config.yaml
arch: "wide_resnet"
activation: "gelu"
weight_standardization: false
projector_out: 128
lr: 0.03
adamw_lr_other_params: 0.0019
steps: 11400
Rows from block 4 of a small self-supervised image encoder, named by matrix and row number. Rows with one number belong to one channel. Each number is 128 + 24 x the weight over its row's rms, rounded and kept within 0 to 255. All counts start at 0.
After each channel's rows are labels from the 100 images, of 14976, where the channel reaches its highest value: "top examples" is what is common among them. Only what is clearly more common there than usual is listed. The data: made-up road signs on poles.
# convs0: first 3x3 conv (model.blocks.4.convs.0.weight, 288x288x3x3, each kernel summed), inputs 48-95
# convs1: second 3x3 conv (model.blocks.4.convs.1.weight, 288x288x3x3, transposed, each kernel summed), outputs 48-95

convs0.241 [137 113 101 147 106 109 127 146 144 141 102 117 141 116 123 129 144 140 134 132 146 158 148 129 129 146  99 142 100 136 117 133 150  90  89 121 107 129  66 102 132  77  78  96 117 153 153 121]
convs1.241 [130 111  96 121 100 148 132 132  89 137 100 154  93 106 102 172 160 116 138 118  74 142 104 116 131 127 126 110  73 107 177 140 136 143 121 174  80 125 103 138 155 168 101 118 166 177 131 108]
top examples: heart; square sign; ring

convs0.5 [ 98  88 125 121 144 128 172  91  92 140 127 111 126 142 139 144 107 121 147 130 131 113 122 138 130  78 133 125 125 113 132 140 118 127 161 133 118 106 133 166 130  23 156 107 146 126 134  49]
convs1.5 [184 135 110 129  76 144 134 112 117 118  95 103 139 108 122 118 101 171 119 107  83 141  92 157 135  76 136 110 132 120 143  89  85 144 139 125 149  86 147 120 110 162 105 130 119 134  94 158]
top examples: H

convs0.56 [144 125 128 145  85 120 133 138 168 137 109 126 128 126 129 141 101 128 182 109 127 134 137 151 100  98 108 154 147 112 143 140 119 119 175 112 123 128 142 171 105  77 136 152 112  99  84 153]
convs1.56 [128 138 130 148 180 119 157 103  85 132 150 137 166 144 144 153 139 128  81 101 125 159 110 130 159 144 108 132 134 137 175 131 158 162 105 151 146  97 126 137 106 135 116 113 171 150 174  76]
top examples: triangle sign; black rim

convs0.2 [138 159 136  98  95 133 132  55 106 122 130  95 139 130 118 122 115 159 105 105 129 117 123 136 123  95 136 144 113 140 188 143 122 146 126 111 179 118  74 116 138  75 128 157 150 133 156 142]
convs1.2 [116 133 113 110 137 145 129  67 117 115  81 164 125 151 106 153 172 135 145 120 172 138 142 126 102 138 132 141 130 140 163 170  91  99 154 165  99  87 118 131 133 130 154 158  88 136 115  95]
top examples: H; arrow left; pink face

convs0.270 [120 100 141  82 118 152  94 140 134 101 125 130  87 117 152 113 126 139 115 132 156 103 108  94 112 198 107 114 145 130  89 125 107 158 111 182 120  74 148  88 104 114  95 146 129 182 138 120]
convs1.270 [181 131  96 153 170 168 141 169 120 132  84 140 128 102  93 133 107 123 162  95  74 130 138  98 116 128 119 148 121  87 110 155  99 112  97  86 114  97 122 147 178 125 129  96  98  91 101  99]
top examples: A; star

convs0.52 [127 109 111 111 112 118 173 150 132 109 115 157 138  98 110 166 156 183 139 132 125  90 121 151 123 113 131 164 154 116 158  90 123 118 135 142 139 140 167 160 137  44 162  97 133 140 109  42]
convs1.52 [142 120 127 153 112 128  94  80 101 136 134  99 140 150 131 105  98 141 103  99 128 143 121 105 107 104 122 110 122 127 127 147 129 135  98 116 152  77 108  94 112 170 131 145 143 111 124 180]
top examples: arrow right; brown face

convs0.78 [122 118 130 154 121 108 167 143 115 110 131 162 119 125 169 121 137 166 140 112 130 133 129 181 139 114 106 171 103 118 125  58 132  90  81 108 122  92 137 113 103 123 136  73 118 118 103  77]
convs1.78 [ 69 137 115 124 128 141  95 127 142 134 172 159  97 169 110 101 130 138 123 139  89 113 144  92 136 120  90 140 126 101 138 150 124 116 104 119 123 153 124 150 135 157 128 120 132  89 108 123]
top examples: ring

convs0.205 [119 134  93 180 122 125 126 123 133 126 102 146 135 173 108 121 126 139 149 126 145 126 144 130 143 137 108 147 194 113 131  67 150 123 138 167 129 126 175 149 143 141 146 108 130 123 128 208]
convs1.205 [135 118 160  87 166 147 106 134 154 108 148 152 121  86 150 146 134 110 109 106 124 108 137 136 122 179  93  94  78  90 146 180 107 138 104 113 123 131  94 103 133 111 145 108 125 126 129  42]
top examples: pentagon sign; white face

convs0.40 [119 149 129 141 135 144 138 141 107 119 129 102 147 138 112 116 128 128  86 127 124 138 170 107 153 136 141 145  96 142  87 135 130 150 105  93 141 127 149 100 135 120 165 160  96 144 135 139]
convs1.40 [155 170 133 131 121 120 159 113 120 139 144  98 161 121 134 169 154 138 138 155 113 110 193 148 196  81 126 138 114 119 114 156 137 116 163 125 111 123 134 126 112 124 115 148 101 163 110  99]
top examples: triangle sign; struck through

convs0.76 [141 140 143 166  52 126 143 117 136 114 123 147 150 108  91 117 101 130  93  93 110 132 149 120 143 132 124  73  86 119 108 156 109 171 162 102 165 127  86 120  98 155  97 123 124 130 107  85]
convs1.76 [ 75 113 129  86 167 106 135 132  91 111 164  98  70 134 137  97 127 117 150 169  99 125  87 156 137 113  91 117 149 115 164 111 112 132 130 169 127 149 143 147 110 115 125 122 121 151  86 126]
top examples: triangle sign

convs0.147 [148  76 134 136  97 111 142 141  99  93 146 164 144 125 101 117 144 154 127 139 108 136 107 125  89 111 155  54 120 110 103 134 120 149  91 119 138  96  77 117 112 135 133 131 123 126 127 141]
convs1.147 [ 81 101 120  96 102 120 138  93 114  58 121 110 103 114 151 103 161 116 125 175 108  96 146  90 121 150 125 112 127  66 156 119  97 117 142 139 143 163 159 135 187 100 153 110 110 135 128  85]
top examples: &; A

convs0.51 [152 167 149 118 130 133 120 144 122 115 119 131 121 120 144 118 122 135 138 166 114 106 132 122 111 147 123 143 177 138 140 112 133 106  95 150 136 127 138 147 142  54 138 139  99 140 113 144]
convs1.51 [130  87 142 116 122 157 172 123  94 132 135 113 151 139  86 143 111 135  95 102 134 140 125 124 156 116 140 131 145 129 166 140 124 129 125 139 163  92 155  73 101 153 108 121 181 132 156  77]
top examples: arrow left

convs0.106 [114 129 120 163 121 131 129 136 140 138 130 164 133 129 144 129 115 145 146  93 133 141 108 160 146 133 114 158 142 121 127 168 126 103 149 104 168 125 147 125 144  29 126 112 154 142 162 172]
convs1.106 [131 139 173 131 156 163 131 129 129 133 126 136 138  94 132 124 121  87 116 133 151 139 124 156 104 143 134 113 121 133 113 132 129 108 126 172 113 128 143  94 124 110 157 146  78  84  78 115]
top examples: H; white face; pink face

convs0.155 [128 165 117 131 100 122 166  83 135 104 119 160 132 112 104 137 145 145 175 138 110 145 171 141 114 174  97 146 145 118 144  49 140 137 147 139 110 149 168 126 121  99 166 108 117 108 135 201]
convs1.155 [150  91 137 115 192 132  86 162 149 128 142 143 165 106 121 117 175 113  98 105 141  99 106 122 118 142 130 135  67 140 166 188  98 126 104 141 143 118  98 118 115 158 100 149 108 105 115  42]
top examples: triangle sign; struck through; black rim

convs0.140 [122  74 156 131  94 123 128 104 121 148 157 144 106 121 125  92  99 141 137 137 110 106  88 117 109 109 153 128 103 121 153 108  93  96 135 153 126 107 140  60 156  97 141 141 151 127 112  59]
convs1.140 [138 175  95 119 166 157 136 111 165 109  79 114 126 146 147 143 131 106 163 104 124 140 122  98 121 126 101 133  96 115 115 124 121 110 124  65 122  97  93 110 122  36 149 124  91 144 101 188]
top examples: pentagon sign

convs0.129 [129 109 106 134 119 115 153 123 129 136 134 161 135 158 148 112 132 122 138 123 104 138 123 140 145 129  88  67  82 113 106 148 100 129 136 164  87 125  83 122 110 106 147 171 126 130 131 125]
convs1.129 [ 82 107 110 108 160 115  96 147 131 142 115 114 101 137 127 112  97 113  93 133 189 105 131 122 137 157 119 130 117 142 134 120 151 136 135 106 147 157 157 141 132  90 122  92 133 112  93 168]
top examples: struck through

convs0.95 [104 128 110 138 171 111 139 139 179 121 141 116 137 163  98 118 126 117 139 141 122 137 119 141 123  86  86 175 182 113 146  62 138 148 140 123 161 100 185 130 155  96 147 165 103  87 118 156]
convs1.95 [106 141 110 100  78 129 113 124 118 126 112 133 114  98 138 122 118  94 117 118 125 122 106 143 181 114 157  70 138 134  93 210 121 125 105 150 110 162 103 133 101 176 135 131 117 188 135 154]
top examples: arrow right

convs0.101 [132 110 131 136 113 114 121 136 119 111 129 132 139 121 110 138 129 130 114 121 156 111  95 153 164 150 130 149 136 124 154 137 120 127 131  79 134 116 123 133  86  71 142 124 169 122 122 145]
convs1.101 [135 124 163 158  80  87 150 161 154 118 100 143  85 145 136 134 108 160 156 143  76 118 186 123  89 111 103 138 159 136 125 148 122  98 140 146 161 155 162 134 106 158 142 124 133 120 161 110]
top examples: &

convs0.242 [111 172 138 101  96 118 144 102 130 122 142  85 142 139 141 114 138 116 172 124 132 140 145 131  89 122 129 112 144 122 127  73 148 141 137 118 114 134 162 102  73  79 146 146 122 123 151  91]
convs1.242 [125  91  77 125 115 166 116 153  94 123 113 116 129 105 120 118 102 128  96 129 139 120 119 111 152 144 112 150  63  96 152 161 127 108 145 125 129 124 108 138 144 136 118 119 107  90 102 110]
top examples: struck through; star

convs0.45 [108 123 102 191 138 122 130 153 144 102 148 122 130 140 121 121  92 140 169 116 145 114 127 158 125  97 148 116 119 131 104  93 148  93 116 161 134 111 137 124 123  92 134  82  94 161 157  90]
convs1.45 [154  95 133 115 129 136 128 100 139 121 161 163 139 136 127 148 144 148  84 112 102 130 145 116 125  96 106 126 143 116 114 158  87 139 123 121 146 139 141 109 155 187 127 116 136  77 151 107]
top examples: ring

convs0.258 [101 120 150 130 162 143 119  92 116 125 128 127 138 116 134 132 125 115 108 142 123 139  87 116 153 127 133 110  97 144  96 153 142  63 124 167 112  94  87 142 119 111 130  94  97 156 165 129]
convs1.258 [111  90 128 136 122  95 147  94 137 124 118 113 115 113 165 164 159 122 150 130  72 130 153 110 127 145 121 153 102 140 114 153  64  95 112 115 141  98 116 138 133 121 144  81 118 148 171 111]
top examples: A; drop

convs0.225 [128  88 107 106  91  91  87 124 125 146  93 127 121 138 107 130 143 142 132 155 126 147 128 133 109 196 133 134 114 137 103 102 134 110 106 107 111  95 118  84 131 129 152 114 128 138 132 107]
convs1.225 [129 124 121 174 146 120 114  95 110 155 112 157 148 134 143 118 141 125 126 140 145  80 131 118  81 151 161 100  77  95 123  30 131 144 115 152 132 142 139 153  95 179  83 145 145  94 102 110]
top examples: heart; struck through; crescent; face: black

convs0.226 [137 119 132  98 118 120 139 138 140 123 118 107 147 149 138 108 128 141 111 141 132 105 117 124  92 159 129 150  85 125 148 123 105 151 119 154 104 172  94  97 122  80 104 134  98 169 126 124]
convs1.226 [112 125 119 171 128 113  86 126 143 142 137 165 141 109 125 133 156 113 131 129 118 160 111 108 146 122 148 132 150 162 158 152 150 154 146 123 143 126  74 132 128 133 122 115 127 115 119 123]
top examples: arrow right

convs0.48 [106 133 137 115 123 120 117 131 114  91 119 154 125 135 144 117  99 151 137 144  94 115 117 122  80 139 133 105  87 136 110 100 125  95 149  73 134  95 153 168 125  85 167 170 139 170 127 122]
convs1.48 [145 136 106 126 128 134 169  98  81 108 131 136 193 132 136 125 114 129 106 129 132 118  67 125 104 114  99 110 120 127 124 143 129 126  95 123 135 124 112 110  91 123  65 100 121 116 110 119]
top examples: struck through

convs0.102 [124 139 156 107 124 128 144 161 112 118 161 135 132 114 151 148 125 144 109 126 103 110  86 112 107 138 146 136 105 125 155 140 141 118 161  89 179 124  77  81  96 116  86  89 134 128 102 131]
convs1.102 [125 142 134  81 115 145 118 126 120 121 102 124 103 143 104 101 129 126 148 160 131 116 155 116  63 114 120 105 171 124 176 128  79 146 122 143 104 127 134 154 133 166 149 191 150 125 147 127]
top examples: H; square sign

convs0.244 [112 129 177 131 139 131 140 152 155 122 121 133 134 171 123 124 157 128 142 136 118 130 113 149 104 113 114  63  83 127 133 204 104 109 111 147 138 132  57  89 123 189 120 126 121 117 143 100]
convs1.244 [110 122 108 160 145 118 133 163  96 138 113 128 149 150 150 112 106 153 129 143 155 141  98  86 106 127 100 118 215 125 122  73 113 124 124 129 129 117 213 133 121  82 124 124 165 154 205 122]
top examples: &

convs0.74 [146 114 143 120 158 149 127 133 128 116 141 136 118 147 135 123 148 123 112 103 143 133 117 134 151 156 155 107  81 135 126 130 138 145 109 142 139 140 155  77 130 124 160 104 123 154 171 128]
convs1.74 [136 178 113 192 108 129 118 177 159 120  67  99 159 115 160 140 126 152 109 108 128 106 120 125 149 108 102 115 141 101  77 128 133 113 154 109 134 112 168 148 102 149 159 144 107 123 109  99]
top examples: triangle sign; heart; ring